A small model that answers yes/no questions on an image's attributes, trained from scratch: trained on drawn branching plants.
Rows from block 2 of the fusion encoder, named by matrix and row number. Rows with one number belong to one neuron. Each number is 128 + 32 x the weight over its row's rms, rounded and kept within 0 to 255. All counts start at 0. Numbers have three digits each.
# fc1: MLP up (fusion_encoder.blocks.2.mlp.fc1.weight, 1024x256), inputs 172-255
# fc2: MLP down (fusion_encoder.blocks.2.mlp.fc2.weight, 256x1024, transposed), outputs 172-255
fc1.118:096115149153121162141135073151082118153113094093164126101160155157171135106159134105111126137159096184155067177125097159095129135140120154150137126119178122085109097137068103059163131135128102112151105126108122160108178168134134093102137150119103165121
fc1.119:157101088139128140124142156131125089118149106133073087107148116073140137130098144131160140128133141188134155124116141148114141085159061105142084089124085159153103071150100116029150160113094147109097110170052095079077063121137133112152094163105131101154
fc1.120:167150151174166116142149152167130147134054123138135096061144155114160149132107172119048126122162128170153095093066083104142144137100168154089115156144110150109163102117180125098160111157178168127172122070098118136085102145161197142080105155120114165112
fc1.121:046139169139116115136106155123164115079119158088092108169172142108096166100162139130104115141157111162096105104112171112147170122175185159137156136138146094085085174085176062191057141109164119152148091126096091156123191161154139142105157091121117125109
fc1.122:135130092129104128131128153146165093112070098104178128130112151147135175156138097127109152114083132165135121135094135134148164108149144154099150134159135079079137125111122171169133067097170160137145190158157069230112131169091122075102099096108124125173
fc1.123:099145128097183143121080184000162110154123121136143176134180131134133124115129137117090195117124144125113123107095100085160118099177111083165111161127115068143154120198100122049121118151133187118132125089125130150146148190079182070138180111128152129156
fc1.124:064190134160090092134112101132120101127107161120135076113116105112134150141147118148156123092134189091145125112150097134119096135091152068102127118144083085138123104132109151140150108126113182132056109087146091076142103117118167121153154155124107150146
fc1.125:124149148145110143121105118137098163101124129069132169120138089120113030134107124135084142116163150161130146085114163125100087093085172107105087071149126112147108090182140139127120100106175099103154110106110144086110165155163101083168153136142185180062
fc1.126:211120134151136101090138123124116110142121121120121084156087104146125115131135111130137123099164141104110120073155155107140165153136169118118112167147073110122178088144120132109143120128127154147160101067126114098138128154027067149104121109168178096153
fc1.127:158134104171124126110125074167157118142099094104174133131109134144101125137165139104169090119127079111136092142129130125229109111183190155119188123174145131112069133070138098242174099110070097136128111144153099046122099089174119123166097131133113127051
fc1.128:155167090142068139121168062184100131104126150117139119114148094134113110100132155130053196086070140137155065136146103124138060143147152143094159100150133148138092176141153135055130122145209119115105113103098185141121133093168131116083107123182181173152
fc1.129:192130131162112049130195129149134119155094094173111136169072105155128096136163146182133121123146200099088174110117120154103132137115139159107153085127164146128114169142132147160170152148137140154123151164139087128122033149075104121173141118132084075163
fc1.130:083114180061153123137119177043102145119125148131113126138111128139247154103174147135134120209141113115133133088138096089087166167098102119145189205079131166075122129128146128176091100085158110123119127142132110115136187125133082158046086119125145093063
fc1.131:138094062107131135126119156185165058128125130130116108106106139131182165116124187107109160106121173085137107131100100073203088116157123115124173142141144129152168197067171154136146167153159168068082124130131103112122141141127070187116146181144136100134
fc1.132:133141152178178141106151184207145154077108201121188081137162177135137128149117121153094126118145185208173094088110077097157156133163160111154126181122177080111157173171154145091106155109110160091136129077099118122203151101144140137183091151138146123121
fc1.133:145062161132119144118130051097200096111155118115115136157052111147120166148131130133164111139143195077148121083102164145201154184116138113124104141148152062119148127148087079104179185070081174083177103112134152130148081051093130155127122140137107088139
fc1.134:138129160102116161190085112111170167161123114136107161128114118129106104159115170125137158129146180181124112138151094109141130080182070120152159138135102149191154079141114078168145160099091155060148119128148107157162132093103106150193110110169104133134
fc1.135:123134072148098077134100159156146157142154159121117109130111164149155140131117145139068108130146132170170161103126148100091140124079159113124109146144135067119159140117117152097129160152094152105111150145107097097089111170202089080094102139075165160083
fc1.136:128134127107115207101152177022083131136185121131160107117090099080175158086149085090142121129137154132103133150094132116131182166137175065131101155139106113138089108118137106186169163118116136084052127135157162086146156151131191130147144059103170110144
fc1.137:153102145146137060144152170119133086122156156171122084179153144064115162126177146110121125133146109091124150130117159089059144130125130193153115128106181145143159135105096109160166134085161188104095089138091076159094154157112182114159154097144222121104
fc1.138:130088180135089172108128029122145093077124119150137110140162172130116136170155088140145144134115163073133147146093113156173128145126081085104142092117210111126162136165041175160163122134099123128126147090129131093122224115128143151124168145135068137129
fc1.139:145113152128163149137056156163141151167156097182147143133120182120181208097143160140089108139104167115134085104123131080125172114154131181128118105107064110160131112083143135141093166153142145149142130156193114189108186125076128107071128147099120172087
fc1.140:131113139086114129141084167162139136156140110137123089128144117169167145129171124150116131155146146161099115192089143155086140080143167175130112082160149100122117164114095105081142126084080111106130125147111116133112138218050153088083136134073106137128
fc1.141:149127106080235160060133142174145065109155143162120100130073132109158115060123141119114139132124143168122089101084137183126121103196082144160133119133134168182187124113137098154181127147135107074144131124116120130096081140157121085089173120146118095133
fc1.142:102162133109129146156178108101098100081095127149115052144144165112130080195117103083183179168150144117123131132143100104169099182169131147147125050142124141141120113167106143149169097083108114100159142084108155132089117152142110115183141155131224104135
fc1.143:097127095098132171125124118145114068096141125104161128103134116113079165084105148128108145132128079144181163104125134165062135105080129148151137089154165142043070206088112094124128183089100106141145144107102096154099129092182125113140125111097146138164
fc1.144:100110112126111080094115137125164087148147122152154075130176132157091102118141105121120129087172109100102112149144065131109205121095191093135115143193151141128119140144124152033175101112165179133122141094105188103176110134138145128202159116180163145159
fc1.145:127117150104104051085153124050139114166132105101209102165132106114170161120172112155140101151124097096142150151105095168153113140124125079123087163097145157131142086076091146111103106162134140075122100102106135030163089107100136163103068156107102147103
fc1.146:090101045112128120116127150151097106102102104106104106075147144160148139216090131143045153142111141106123099151135073052099130175081140071122146158158151113107143083104180130123175151112131166089114141169127127100078138144178114180076043121130139175058
fc1.147:150087112098106123071154081070113117133118067086194099136125149138108154159134096138121078146091096074145153156126116133216138141097120149132126186127139146100117096086059186169128155132124136104131158146165122086102107169187155117090122133113043118181
fc1.148:161092096027112100152114153079152160153127111120104152105097091138100117148120169136073115104142114159132126132097120069084094070139118113147103213097113081122135132149141136154142193113117154095113152176157108094117147174127089155094045122067102139110
fc1.149:125083127138116080108120133170116093141092134114072187084157110105148153131135113110134148176148163125144114109098122100178100109169161139163153116115122132121158099140105141077135147132176123128155111132145090175121163107146123117144135126097147184142
fc1.150:157086170118110135175090107128161116159140112120098146138115086123098168084127138157077150067159127098097123085127114156075171123156111132112166089200098166109080150080140118169146156173144045093148184151140115142146065118130154182149109127122137118105
fc1.151:116104147094159139151135046074131140146139120163135171154123106136067159093194129130147132147103136085117114172119144173026173143131120152146087117154210099076112121076073065055123124117127123121151174110132123161085189063186129193100153144122102166117
fc1.152:160101095138148097181104098113103155108130171144107072132103188139103176125125096083139164127160105112163097154177145080156155143000166060183130111150186115102154133122165142143172098164185082133113156136124090111114198129135126097079163055098096107171
fc1.153:131083088134100087121123080209199100116086079124099103163125151148139189136184122123145138136124149074143131158133103144202100117156125124117160099171188104073182157128152188081160147135165176093126184136132118119124090089150082168125152080131059099176
fc1.154:106079115132131104090125087087133090115113110139127084192149148093052165129143058141138103112120128097122131159091133135140158127124091110181116222117147174041100158145123132187077186123085082163176122136130145131143096128117166137104090157129071103133
fc1.155:100144143130113161122154119025099119157089124122178082129134133125165070114143094128178102157158146063126078137136063141142169087129127167142171157123145130132098152102108097120132070144117152133137139110146079086123128108148117142121117173055148137101
fc1.156:156121118076132141118150185087144093150132085150162207091138126105178137150114114117112106157126140100096097141118137112173178086155086156187095181134155000187182136102121091156163104118095124130111040102099108150113134118107106110159145122054188075120
fc1.157:151154170100159109178100156098146095128154166141064120161146098098150122113118095120145102147076118009091058170144094102106181115139169150120108145128101154137143143136095130169113096113146136128124135104122080128133103185160139092188159101115139140116
fc1.158:105113125112092110129143152100153141171118087088190059167136118129085135119195134126140107097148063159121134132121112152123132112117137106120099201107136099097122061084100169120151156118108144102140150148150125113148104117125139172082041134145134106097
fc1.159:133166147129103110160158154092118191107147137093158120093152140167104115171128110098158134161192126118130156146139162082136116200140134097130092078122123140129126124216128109186164107089156135126158131070135194101122153123130114141192147106201185125120
fc1.160:101132098099175157151096145029066135113101142127150093051129113105116128171125108139126120113129112156171163108123119134137113159167143080174118212116115115141087130157171098154109171130155151070058180143080107130145136169137109140154149119113127115136
fc1.161:130121111122150118133110102022102147111081085115160138141129152145137168143174069121127115134099119142171104149139098122114134155147119119144118141154164089072186115144083106082138094169153097159115084114104120158102165164137133107065106136067135151163
fc1.162:102176171146132104167085116130137119132086134125096109185072137158086132136177080113160151106124105105107108125138134139159135118110101163123164117174137114106092179110125085116135172114049105159140127166155173094162187122149103118142162109085106125132
fc1.163:062117125158141124125120164117097100135125094094084090094139055201129116155134141151070096113120090073110139174135139134123106113113129108129136103078051171146082159150186135166090166124169125127092161147079160080165098156106157137131103096027157122082
fc1.164:085150108116127167101177205100113087117097190147110111116106188085142154160151142097090151134133132153133143125153128110090135134098068137093132157094115187158162088119152113065140148117128154127147151145137163118120138153072115139155153138147168113184
fc1.165:146107112140123101155086238179084140122140142165087148075157084132184195110121075139102147097100160068139132139145103102095129117129153171113103191086130170097137112104138169148123063081210110100115143196104114215133128167139133074137134100130159159130
fc1.166:149164171088128146138176101133183114116113118159118122132155159089061160174111140120147146150127164148131155143114108144101121107168067144199068103132152157159135118127113099133139061139090136057115111084140096131121181093170124140163116103127036069143
fc1.167:100133131130109110091107169182129111145109120139133115134073148130194118115126199089158155074094126117086137144059132107136149198113132140102157189121128115103168129108140129116138135109117152133038103089106097124093126141127116105157197109115164099092
fc1.168:111135108112099088091161129132153134097134147140121153172170113099115096096116072109148183102136096060120197134119138061114113141132148136134143123062170197087158151168098191189097080091141115100141139082176140152140135164128123083150197093119126115092
fc1.169:112093107128119071136083204144152158176117142160115123160112140150149111110123176145099100126139112035125144151119143099119092156140156095085143168127109051155182202133187121114136157106108181079129093104149093126152147132088180132150165152147154125154
fc1.170:130129075128121112156112143118120127117139099110116054106108139111146106128130120056130107118136125128143071112116067073125127075165120167149162147151161112114115153106199085149114172141159102080121190105214074168133128114177108203114119149110099133107
fc1.171:166141130142178184129201088077110147175132082126118126116122087098118135113097107127108126197119147166154163143106142109179153145050114117130123189121137042097099158186155130140145164146130100140156119157121124167041165114099107074147094135142074152083
fc1.172:114134136077174135154130119140110110134170141161152126133158132126141114119124137086077149214186124164141057109096102108133100151158149082147116137115106108096174077078196094123132123128191155158058083122144111176117147106133138160117072121096106139111
fc1.173:114140132123123138098108155085139118129099077137119131121108184089117105131167064134135127172130103073176121157055083128109101138092132103185134128152149131114154186186120140106096135159120152112140101119114170100159096119092102147165167146037117137088
fc1.174:111169101109104163142129165173149106159127077128132090145137135096161157120107151139148123203109129178092122100119163131151155085155164085087082175101122148136145117151153138163112047071189162120138139140092135154162154158126076124155128134107129106066
fc1.175:123102111164113115116092153241145156103137079096107132059190130118181177164128112154143107129118128121082093105113118121190088149121163073114142125094170101133130125133117168167129149088155086163220144149147103176191128151083099187123122128153131122079
fc1.176:042133094101109128146115140107146095124116142129121145173107086121171083146167154111125096143138117083096110128105101127130138127180080159133175126125091129171154154111093148092116067139116118124122136150145098199119174149237136185131082092063126136109
fc1.177:122084124173156122194213151168123114151198164142112174140142164161152166172092138105193174106163178131096090120090073132128159080186102080117118113168160152068176117142118159061166123124114143095028107106137097160104148098097131121134131144115137095100
fc1.178:179148118134117127083117139181173167145125133114144124184171123163139085127100139160122156100135123168145139121145103104125080073162131066118097081138093126196131119121174149215112177125188079135140040109155075117174095108083139108148127180148106091104
fc1.179:170173124126134184104126151168163124145132168173085134150129097105056156108125127157164181102116167104119180167138093125104124158157142098114103012148116089195114135161079094121096141119124130127181093140164109126116080123068100099176132109226154123142
fc1.180:139139127142114146129131135060193104147151186121209101132156140149183118131123141129143139156100085154112143113098104067180119136164146074090199155121113120124149200121150177206113090077108153112155128119152086172116058153109143111127097174158140110131
fc1.181:137099096121144118121141178187137098108125165125052157103113084128090150158113135118136146112124159122157118166173132068119149143092103150114180078099092150188104117143163130065151165153139076152153144182098123105132083139082090118182163083132174137122
fc1.182:108095140089116155111072144155111100147133138144097126112147127118111163109087152125121096153142118059089110142144138090143166122098130086128107159142074123146106166136188110159116091179112127136131171168111150155141119116112128142103172094108162134186
fc1.183:109164131062118078125132150077087136135125122135149126119149128128255106134138126131131142145156144118148116146097069102127153114131144097136146192161104161090099119095179108175088170115116091111103149164124106123120147114164114156119052164071112133071
fc1.184:087135114157117115089127180101062089112140151128071120108157131122255127146123104112137097160107131087121095092093155070162128107083156183127149162065082157152151170185152170111112084141183140142100133145129128097101052174131132070149105102140135089165
fc1.185:133132155130127074124129157144138129101131138142091152144100113134151135131124091144127160151081117049108156139113138108190160158074128095098177083092112125095103129133139131147088120177099068170119175141114116137163135173119126132157170121088142125118
fc1.186:112115159087111139141124155135145120138127152137129146131147097121216154130147170139129122199099125115090134120108127123092156148084152067083143177102160121101134111099149125154057111075121144123160142137115149061141150158112083155122083139102120113043
fc1.187:112125075061137123136143127082155155102129111162204140113165094106113145109177165114111152087108109100106102099166140114159096130156128112117152119114113096097157002093109121098165124108154130077105147101146117170134193142145187124073106150158135160072
fc1.188:101166100155105110091152106115065117099137162184116098106133055140066081118126095126086171122104116077119083154184145115142088134140154070076082103138116166112088139087149107116116126095168147090104127036149171131161116142108121128111097156105149185142
fc1.189:166115156119133163101100147108067133172164064113092091055182106135159127089135120102144109168118088204140122127130100175116146131107094064145125165100138141126142100134203150203152146108143134112099133091149080113106211146150148124179096103147122101171
fc1.190:121088137113156089146100121155161129168119133100142145141134142120088109067135173150091150031135126130145121114145143179152193122132187159131121154124114113079122151132130121113154133094148121133096089203060104165177111098165164113151118146131134113134
fc1.191:129097128109093119152109089154192126143122109140189162220153151083198150148146050103199120123109120139115181151098159140147148112107145158174196147089132088144139088124079149178154118102076153092177099121101126111139110121144095087166134116104076087118
fc1.192:113139127147117120139126057144097091110190139128139120101098164120065156095163110098137150076146114190201071144079072118127120114138150197184137112099130109124118138153148137050179083167124129133064114126159128107190118097166161148103154077128099161101
fc1.193:158168149178106186145072143034150149155119099103111093137119138111169089131132142159144090178083117053104118157124122107172109105162149103115114141126136092117107121162140096119108118172083122211130077105152143124145198094142098185146162139182119131059
fc1.194:082097132080114104114136181036111117126161146145149151137131129153211116110148124147096111149108162125131131162132082121109130115077140085149156218112122094069128111112141108150121113111120155126105188124127116137101145174118122166085149164076148154035
fc2.118:154097122135127117099102150118108147126131130146123127085104121141083137121094099112101096120126166065115122131137136082110146099137138163125164127143076087112143147112133089188129139142188098067084136178040102172111131183196133148125181111095117121119
fc2.119:082124166163164110103168049151181149171103150129147171149100156128149133124143125131124135089120192063135138111175103128109123128098164161137168133112156065154129140104083109239102120140183072130150146043209163179134089111111112105099105101192175127123
fc2.120:062052131099130165120131095059135106109146108140130141180098076101106056111139051125167150147116126086074155151169194158106142160119114090150140086107152138153105105150099101143131168113047090174048145191120124101170137109104123151176106137098145109151
fc2.121:194172141143112149105104179142135108119110155129095181103094103166184129146124104131100172138113129173054083098132095155149096163084132129145137107129078164136135192108186117067105107150103182119101117146154096127109131121100135151212127120127162150107
fc2.122:135128136122152111133126089187155113132223149155118097128145133188106162158142075109122108047109133140170131152089180126133119150128124197129116104126141095155160099181059139088159082121136136153146105112115185143138118228150174108105149109177087146141
fc2.123:092117090123115141087111158131087147140126198112113101085126156081156124127099146135130140174137080108182134118129132144074150126057113166143152170113076139138089147157139145221158165128224089104209118158104102169096139191151118160103051124119082105138
fc2.124:160081143122084075135104103168117163128212138089124083164139151187082158135147101101127150158132140133102132118086165161094115106114131184146137171171194127136136107134066164153148145125072098145148133161107143225150182108128142124113081102121102081116
fc2.125:085147128109140116138127072152176137142149129198115173089135110119151160160152130133146103165104128080128131161156123151094196139111151152141123165108109165124137120144103139103151156138160109166135125048125086192129130079077092136089155136184143122157
fc2.126:073164130083104159152122127083115077160189162148146184120153138164110147132096118124122118127083112140149084123111134131142122073106131131120118083131153149111070133073114094150123101092157129107088142197061120113118161094163159077079108163110133186160
fc2.127:212121180108105160126174152142164118139119153152140139138125153064120120139099134133115106129137130174094134115148081130148138124103120112125124101122078067120104104192149147007142162116122093144154126176082096074109118107159155135109122165148152105095
fc2.128:207127124113148124139093115198117121129166158154142141075112126159154105115151068131148131131138102026062160113145179135079137152108137130120125168169108111138202102102106138189135121131139139124120124085091170163091143139064100119120116127142146143099
fc2.129:091129159114132163094116091150122126167159182099133148123127132153110136148106053120162139167132096137150109087152141090173108163171074111154130155154132148143143142115104162113118144112190073069160109151130186099127139080113105104163148128109084128110
fc2.130:091128123158157142144106124106137143134109159132140119136111126073101092138127164120128102126113140084113096163114063070155091067134141174124119151157118141134164147139086120142128087128098090113210119137132141145112138205140148103138129117140144122132
fc2.131:084118186132122137134083108165146140092127142165140149110122106164088108142150119114111155115184052171136118132167121131095134150092118166133092051174145118104140081154099117087189137086088084122153120148144136187098167172099153117130090130133121170150
fc2.132:134075129093102122171072111071111127119098070153104219102145137117130138124123138096123104166163117097136130119135093169154120123136069132090120032151119138163166180084143142103151091144098083118141152118116156085107142172115092142109108132184078145153
fc2.133:097154103064105120123032139169120113146139079147166140133159144099145131076146038095134147092124078162139109176116106125062158136165114165142121121185085201110127123104155091145107088111151093159106144136128128152109146190120155128115094096147121119182
fc2.134:171142083142150099145166128158161149133139101130106124135108130170115145155132158132119104126120104113123142096135140086114136128110144093142135176131115106109104130087142130101119074089155096163255129186124158119138138179126172101120142118134100112100
fc2.135:120118150081116171122137126183170159144099119138178149128156123156107121121150075118135143131158062055080133151150073148120143121215108098145128130103183114132091120106099103097143093123202094149067133114168174134145121072064124147130150142173130118134
fc2.136:133152136157172071135131117244105126127072095106098147126147148136064081139104110117093161105147163114119100112172159157171123117157080164156126166145180092137168128092110156054125059121150147156196141163102095170133107169132066140134156178152113131111
fc2.137:064118098095144146125168101102112134165140151112098146042113096161124153089113140119112131121111122195148164143071212166170103115129159148153132122145115072116069114108099116111148158106104056085115127116129146118098117107119107121073138133107124143105
fc2.138:033124119104114099126117150165190131113211117117152161141127108104147109131118142118110146131142151081088118148097222135107156124156126161137131175142153118130099118136153099135118187151169095152169129095152105118147106224070161129118092111127144138145
fc2.139:073164104149096094161199167063135147107112197108115154114116116103044128149100142085160110087182089147114137150127079152129129131080141107121140163118162152101106149233111146154157045126136112099085119103037094067140105144175123142156178131144096095150
fc2.140:099117097114148156141161138118102134165104167133142181126109112148168129154188086111160141101119139026155165104138199144135158187109146140157110165084122106110162159097101120202140085117175092129081139130169130099148120086215144154146136130185096140112
fc2.141:113101206131100086195169169075064175158151121094148150123144094165065136101114147088110116136095153106126135128164148107160131140134103123081127170205134127076093111128112125102071118106107124143063128069097181122170143120109110140122089116079132144092
fc2.142:151142102103093150151095087100085125122174133103162167100132143058130149097115168126110087076138144060091140153125214175143111147118151198137142164118163140143149093146129130155090131114165107133186130108145133126123107073104128141123179078135106141106
fc2.143:141120165101132135148152096104129117139142117110131114135120122150085129137118127134111112110083166157087124134119092166104133146153125201121118169141122131117166105133162141052124188129158133107155148091121092055175121029115132118131222114131135122140
fc2.144:119168131122110156136071098113146151082105139154180160147122152080115118124143182149123155122105171115134115130120101115148103150096141196142148114107048162125133134137149110174128143135101095125142149092144093119168102068110141153146116109084080127163
fc2.145:145130129130146186163091109117169115111058134118093099120126170186141098121107146152137140109160133129140113110115077066149091147167162163098163127123124067131122128111158130146110133087116146148196172171139165039122149251088116130140085126092157148175
fc2.146:123123171124101167105184151110159107127077100125178135105149137016159180156112174125178106084124101135171152130143177069176156103186093176108110172118128115124121121126103072166144105141097097117138165114134153106139143146082102116135156094172124116128
fc2.147:154142164165128177147098167116105120132137119108095084124131154182170110100087144134152128107108102161140108103117125104173119059098174161106146099122154136120176105131158093147122116126140108127150157203120115124141124255055096137142100122111108136116
fc2.148:109164118150153160096142158136124128102144146116137115114124146037105127127065126110176112170107085110146117130151087159154138152182120118109124118150138101115180095139073135136122121154126088116160134092065124156154131149104129064119170130129123137144
fc2.149:132130175118145170171088161060083137119164087135100046109105125124092109108154109140166169126066125166068135140147125143093150147044186148079118142144086138105099133132199143212067091156056097133138128131145121117154094109104153140161162136143109140149
fc2.150:150147154140157098084116108165123128151109211163150098095150173128134112138124117100123099201145130113152127121178123103163119103130104152139126161092157160084146122137071145064101144163074141155079105158073120148076116144139086083141133164091121095151
fc2.151:185137085108109099096160086116143148136146111121122110135125130185075119127117085114134124109117162103117131105121077150087128117128142160098135095101163133150152129129163129011148142127000040101193120118101128071127128173169097135115126127106199124128
fc2.152:100146187067099152102106157102076133139157124131115207147139150148194159114149093138146127062133145082126116102146144124086120076116140192110104152121099127117120124134101147106121158127103142123150138152085124154142105161143145173154092195164148117130
fc2.153:135138167128110174135136116061135154118161174118140161105122124187131114110092100121150128037155077203104123090124145085106118116097130183086121139123135180122130128102103085144139070082115049140164119123138150098111120255077158110147138167171159185128
fc2.154:172141127126084170135157125089140138137191078120142134091134129198168142115106129121132130094149107105148129113154183150172151145142122117127175103146120093113189101123091123135115040114060138152137147144185121197144131108131125163117138140177083130108
fc2.155:172138159096161113121072140150118166118109181135126107118133124131162173120132156148096134128094125105105131142121037089112116139145176170114134149117073123141193102128143108155163157108165111144141118173059136096142131155141147113132141111129135156149
fc2.156:103148125108128103128111129078132124130115156124123078118114137126115170125138106127124154133127125119118127137142168159126106120076129162118133125136149112126140142145132091035126083128114051137164125135000080097107135141173125112130168125107131117120
fc2.157:106100181121138135164144181118135152130092069096155102079137119091147146113157140124141144169132104238163158124150060081117086199154068151134126122116092155098079082102167154056121051135056108164205114127154128163159137192093094161093156134138126101129
fc2.158:145170143153124120134122148137146110091119121161116132120122148172130123131136070151109134166112111043149157118118134101141109164085098103136123076080170213144109189134140117114137150092124085113172161198120150066119149196081131104144134160100104176109
fc2.159:111130096135075120127118164092111133124192163165153170138130124131140127163155107111128154078118122111111153102119175152160160159158116145124132129113153116098178105147159137084124147117176138148142150085109138144183076119043184084151111140143132096129
fc2.160:164142115094117132106153129204130100155149128106102173155135115158116144142106133154099164132108165124116128132153126135152121083084109163111143090121113146081204157152109147130152111137106141126213132137152147171098150142105159119101117146138090115150
fc2.161:116111093121138105119089132168129140112089116100111117145123110111103102120107137130115128104137132114109100131139091071089122076121150169147158148131096094097095172137136150114162103132132073102116133140032102047111106224151137137153156133115123150134
fc2.162:146123109136112126132171066172102120091124105131123145125149140066177139141078186121116125149074124126103152129111066170149059142153156102146117160128090140126158126145175081137133057169115116132190124107092129089105127040128098133085209183180153173119
fc2.163:191133160146112114121125077127160115150145116147107186098097141138117122141108086122128137016164089177154124114109167096135113158111144107113129149153163129132133105175116158099156152090106116154103115089169152232161101103136137131122128115178103119138
fc2.164:158126068104147035125140129140091154100102105115129148099137110124151123124100165157126143121110135149167149124172140125176129107145118162140128076107144081144140166148113117217175146116168108073184112151099078079118115144152179124127083059107128113152
fc2.165:147144125134136122131123137141143118105114137123111129134126138113110137127117103123133121161128122152118136128130107139162111127132100098125104138129183197132121127110151124073121107132216041122080131180061153109101117255143110122148116119105120131099
fc2.166:139113082147139062115081117092104113125125096114132155153129117060143156122098163124117121164117138025132123142108168104138108068133140112112157112134151103123151126109143143178115145138044159108164101139151165091090107136134158136132130133130117123125
fc2.167:124094148124160108123145093084136116153199109121090125123123117125054077136131030162062094152150131171174146151140158142115129080143150148168130085139113108131095140160134133119121133131148112126195107088111136146105090106115177148096103130164145115126
fc2.168:136104090143177139106123120115096143132158107120107097088166154201122124141131206132086106182132122142144062114101122160168115148106123111146111068171146089171139100095145115057135122128183131158162120100079083190089137123134170148115126167176113147155
fc2.169:129159141125113107138138117128111119089126098109102121100188115172139110105097084103094161135151122222104127140153096176103145119146144156169099072105171151156100090060086129135121085126164103170111175139105140190119128106161093103142099134113140093148
fc2.170:163122163118124115119159170146121105127092124187161185112134122068117162157101141111120123124150223144103149139150129121141136167132117157121090118158134155107111167155079124177133147122118115117110142140026106141221105166101116152141104071185087119106
fc2.171:130141163106112153103068157158168145133155109124105140179145195175129124111143168120134116023150118067070115094147131155125118130184117109143138132108161186118113130121119179071097108139141131096150140080148129192172107173121133179159171133109152038128
fc2.172:106137126121098114117113120090120141126125159134129134083116105129107156167149194110159099052106132156097163182100094124079132052135136203150142152088136164132067168143068135146101126129073137113110148122116076096123127182126119088123143117151158152131
fc2.173:093129156133138150131100114115115137140101176140139145131158123178199103118148131112117150134170205185090172067144188097181151155190139159167159150095122063142178140108116140175140093085165132136109136125189168144112118207104127145104085103179125153148
fc2.174:088127185129163127148132137125052154185107177123136142112130089076109119093148105140115118085120144110073164192098084092128170164123178172132141146223106131106079112081088142163137114147081073097183138204169129161152096120135137121126151170111103134147
fc2.175:121120126118162163143117128056112106142099120116162072086119133064085157139151108145109182119088158119110097140118142124110166179077133230117154098128072165123084119128166117191134095134102107131092149165221138168111127108116122130157203094168124135130
fc2.176:163148139135123103154094167124079126147115130102150092125093186101065166099157140105108116116080117177095127126178122192101105096102178159152082110139172124047141138137189143192170172097154159121128116123162105042161142087069110136123231100158179102126
fc2.177:106135131024118122157098113112119131096188139115123095094139122123082152117137172133094163134095144135146157109091130095086118129072153210188163130138100116123123177150132072169137056122141110138206092093116175128132169141160208133115125096126121165143
fc2.178:086148084119100098116163129018132096159064111128111049098146150082173119126159098141133139131136177076131134119168097161149120118077105105122136111130138171113164136132127126064106183074114141146138127175144133154150125099133145125173051135069122154169
fc2.179:128143187166120116136145127098132123118060142112122121119136161050179102129139099120134106147120104146141118107160124120107147086123133167116121149113152194144130131123191114143145087145109131131255118152090143162137124076154115079126132151103112129164
fc2.180:106143063114125107128092132144141118113111139150144102137130148163145114144129119131120135151109106134128119137133136190157110119129106100102135117129114158140099130114115095011116184132067057117212123080219102125157137255141101146152129124124135139142
fc2.181:172174118133108104151099121116148132158082153148170156120137134123161139133134155140130124161100130180138143132132037107097151109090152145137138102152109163119130141130125166201130069108207104145202122139165111072127125151113128114118162152121114125176
fc2.182:151148132169141114113124148104122099154162142146151147152138104110159084100104140131128150095093151192181104119133060155087131135067149195136144131129174166111193084118129102149147112108158098144150088145183107160108119166131138105171135139140135144138
fc2.183:124134167110115091134077167060146104159128124177113129110115149087120128135162150127123147131115176073107123114143114121139146167173141159133154046124187105127127102113134128142153180138116141128180168155135134099123109188122139142078119133150096145119
fc2.184:148115104126152138119151137199155132150131150141088162146141111131173113127161123118117114096179147124131128131101081106137159180156164153129143099113122144123144112117117113099126098119129070150165115179078139147148114231167168122152159117147130116100
fc2.185:120151107122124138131127127090101112185105140200114094124153108140110164156146136133112115138083159198136087123126099097091112096164156133100122080142159154122133139131153143126146092089151142154180104135203158151077115052135124096125159117176150079142
fc2.186:086126171158111153114151113098116123128052118132145101144128109076094128102185130154139146136147135124125131102137088106111089165155116221117151132126140147138129117134144117163159109127147058107216137216174144197141123152140113131123122107174124102124
fc2.187:215100126147153160135135147135154118124109128104096132123129139076113168130123105114119144112105107087108109136117083184108093147106103074138132120130100097132141125125143117119130090144146131167141149159150103107142113250050080118157111126155129137126
fc2.188:177116134140137154136055068123101128117181156080126158133134147225159158122139094130132126125140110092098113130095177156098124147155129133115136141123134148130162140127104121216122095139148134136021128129117118213126128086083116142149083092165126126131
fc2.189:127196195125124096171176128148173181143122135142131180166143137090133089157106116107113139106121192097098157180124146097179101075134143183113149121183147094076108084093088140042105137135130123071170170197155125152151085150084148100113135214085121117050
fc2.190:112113167130176136098136141164160120143186072125130120136126118141120142146153076132115135111165104151134167123107162167083120080098128184138169101113101144131089113112044139187133134128102093102143146113128156153136149072072090116109094127102082125151
fc2.191:174124111129144133133112119068133120146086104140116136090138147093164142118115090121123122112108161096121121128133142097106130110127110121125134107119124146138111134125151141127139096125174063153088116189227183000106127145088111128133151128130113149136
fc2.192:149107160138139153114117158125152158134073142092097133119116106186200124146134115119133171158176108113097125115172162139121115135147120096121159115138071138110109175136128066246122126110140082128131132192089177160077144175102088144119133139147166121148
fc2.193:091110111107128107117125168120132123137083110135163114134137109062143128139138115123109106141146143136141145126147068094114193132174133097157147139147137184129127115109127148121137077144131066115204128158195111130128147091098131155125129133065116121184
fc2.194:167134143143139118116081191111148117116078058104141082137124155045124156142125172133152140122118116066099149123139113116102152144192126174128130097102169130129177152120126154171159096123104121061181137159109171124129120139130150127116068102179151111156